{"image_size": 32, "cutout": 0.25, "activation": "relu", "projector_hidden": 512, "projector_hidden_layers": 1, "optimizer": "soap", "beta2": 0.95, "lr_schedule": "cosine"}
Rows from block 2 of a small self-supervised image encoder, named by matrix and row number. Rows with one number belong to one channel. Each number is 128 + 24 x the weight over its row's rms, rounded and kept within 0 to 255. All counts start at 0.
Before each channel's rows are labels from the 100 images, of 14848, where the channel reaches its highest value: "top examples" is what is common among them. Only what is clearly more common there than usual is listed. The data: drawn branching plants.
# convs0: first 3x3 conv (model.blocks.2.convs.0.weight, 48x48x3x3, each kernel summed), inputs 0-47
# convs1: second 3x3 conv (model.blocks.2.convs.1.weight, 48x48x3x3, transposed, each kernel summed), outputs 0-47

top examples: autumn leaves
convs0.34 [ 99 135 155 161 118 139 120 111 136 150  95 128  88 120 113 144 101 121 100 151 146 147  75 109 134 114 111 123  97 116  82 125 140 147 161 168 130 148 108 148 125 110 122  96 190  98 148 132]
convs1.34 [108 111 174 141 155 136 148 103 120 129 110 103  77 163 119 124 154 148 137  87 113 139 139  88 150 145 127  88 155  95 125 116 118 160 156 153 157 141 110 159 109 182 120 142 118 132 126 112]

top examples: white flowers
convs0.37 [134 132 124 118 107 143 102 141 142 136 129 151 139  91 109 136 128 114  79 134 109  85 188 175 153 140 189 124 119 135 105 142  89 116 145 144 134 132  76 151 112 118 114 130 102 126 115 147]
convs1.37 [ 91 156 152 111 119 136 186 163 175  95 159 119 112  84 142  95 137 112 111 122 158 136 136 128 154 148 150  79 160 151 131 121 108 124 100 143 132 129 153 150 108 140 113 103 133 160 126 132]

top examples: two-way forks
convs0.29 [126 134 114  84 106  97 105 131 140 163 100 134 154 154 160 116 144  94 112 108 135 155 141 151 120 161  81 179 115 105 131 114 124 143 107 110 127 104 138 105  92  94 117 108 107 178 111 127]
convs1.29 [104 122 156 102 136 134 129 116 137 125  97 128 101 158 127 173 145 180 117 154 116 145 146 122 133 121 144  61 125 118 169  93 113  95 122 159 126 124 126  75 114 127 141 110 134 174 141 123]

top examples: two-way forks; pink blossoms
convs0.2 [133 170  94 128 173 127 148 141 130 128  84 131 155 122 163 140 114 161 119 111 160 155 111 150  76  88 111 140 108 140  88 130 120 135 133 118 126 145 150  91 127 155 132  90 151 162 108 113]
convs1.2 [152 162 119 131 162 136  95 115 128 137 118  92 151  94 169 124  76 172 123 148 146 117 120 133 117 137 124 132  85 138 173 124 137 155 105 103  83 133 105 111 147 120 101 132 118 170 103 134]

top examples: wide
convs0.13 [ 99 103 150 141 116 128 194 127 153 120 144 120 135 113 128 106 115 135  97 179 102 123 141 138 107 166 144 103 162 143 116 134 151 123 183 147 101 156 123 140 144  83 150 163 133 114 142 137]
convs1.13 [164 126  95 118 105 149 179  86 176 105 120 142 156 119 137 168 143 110 127 135 160 116 133 123 111 166 108 148 130 152 164 147 144 115  90 148 106 120 109 102 120 162 158 149 157 116 121 116]

top examples: leaning left
convs0.7 [104 138 123 111 105 131 149 143 166 112 129 121  88 124 163 134 123  94 147 137 100 107 144 162 128  95 130 106 155 134 173 140  67 130 157  99 139  91 144 136 155  86 137 141  87 120 115 124]
convs1.7 [135 144 111 144 106 153  95  80 144 112 124 128 121 137  92 111 179 125 111 124 137 113 115 151  96 151 154 133 154 150 109 146  66 116 136 105 111 110 111 130 166 152 100 169 136  91 111 109]

top examples: white flowers; wide
convs0.46 [109 115 151 107 140 156 126 143 119 132 147 159 116 126 152 113 127 129 134 150 154 206 132 147 119 146  38 123 148 118 159 120 133 130 124 142 129 111 156 132 159 130  87 130 107 134 112 136]
convs1.46 [141 111 104 136 149 125 125 138 129 119 138 168 135 117 164 123 114 123 184  92  96  59 136 132 109 106  76 142 158 134  84 147 150 149 147  98 130 126 127 117 156 107 150 140 113 108 111 123]

top examples: two-way forks; wide
convs0.19 [ 99  90 117  98 158 105 112 126  89 122 120 162 133 107 136 135 179 107 165 122 162 148 130 148  91 101 107 126 155 141 148 150 146 137 135  81 140 102 163 113 105 150 119 153  92 108 127 113]
convs1.19 [153 131 119 108 147 102 163 133  88 125  99 129 109 165 137  84 128 148 119 119  95 110 117 121 110 109 104  89 118 121 132 136 171 136 163 162 162 130 107 137  98 132 171 152 107  96 106  86]

top examples: wide
convs0.11 [114 134 137 128 135 140  98  82 156 121 135  87  94 136 123 161 131 139 121 122  96 118 109 118  97 189 137 144  68 103 100 138 147 124 158 123 121 128  66 125 116 119 144 105 155 144 135 126]
convs1.11 [130 101  82 125 143 136 150 128 152 138  96 128 160  95 138 115 132  81 164 141  98 169 143  99  91 145 108 110  92 148 134 118 186 116 122  99 129 124 128  96 132 102 170 141 127 130 110 133]

top examples: leaning left
convs0.15 [130 163 152 145 133 115 121 119 130 129 129 102 147 145  77  99 108 132  68 131 129 137 142 111 149 143 123 130 101 126 115 153  95  98 182 122 130 109  99 178 121 137 146 150 124 108  68 130]
convs1.15 [136 127 115 117 122 162 127 116 123 126 137 113  77 145  69 126  90 151  97 104 114 135 150 115 116 108  90 169 116 149 168 135  97 100 152 152 136 125 114 145 148 134 104  91 136 137 180 109]

top examples: green leaves; two-way forks
convs0.8 [146  93 151 122 139 123 137  67  77 124 148 106 144 163 113 120 134  73 147 154 147 169 116 130 130 153  90 135 104 137 139 103 140 121 169 109 133 140 110 109  86 104 141 118 109 136 132 111]
convs1.8 [114 146 131 158 110 142 136 187  88 160 121  79 148 141 122 111 111  92 162 114  97  97 151 124 117 129 106 113 146 117 116 115 140 168 143 124 156 167 121 141  71 128 115 152 115 104 128 130]

top examples: thick trunk; leaning right; white flowers
convs0.5 [129  87 143 112 157 103 137 150 119 145 108 153 112 129 147  99 137 124 174 112 128 163 127 130 107 123  83  82 143 134 161 152 115  76 133 126 122  95 163  99 157 171 119 123  99 106 121 143]
convs1.5 [100 128 129 157 135  62 113 141 130  93 141 116 122 125 145  94 156 130 113 179 183 133 110 139 145 103 140 148  98 117 105 147 110  84 157 116 121 134 120 133  85 118 152 160 125 124 105 140]

top examples: two-way forks
convs0.16 [124 131 138 137 151 100 121  83 108 148 107 119 130 178 114 110  95 135  87 109 136  67 106 149 120 139 175 107 113 123 100 158 121 122 124 163 139 129 103 168 106 118 137 127 158  86 120 128]
convs1.16 [129 100 103 151 122 121 131 120 104 112  76 163 133 181 150 121 154 117 141 107 130  90 121 118 123 141 100 122 173 150  97 172 112 157 113 120 116 153 135 151 156  97 128 128 100 130  76 134]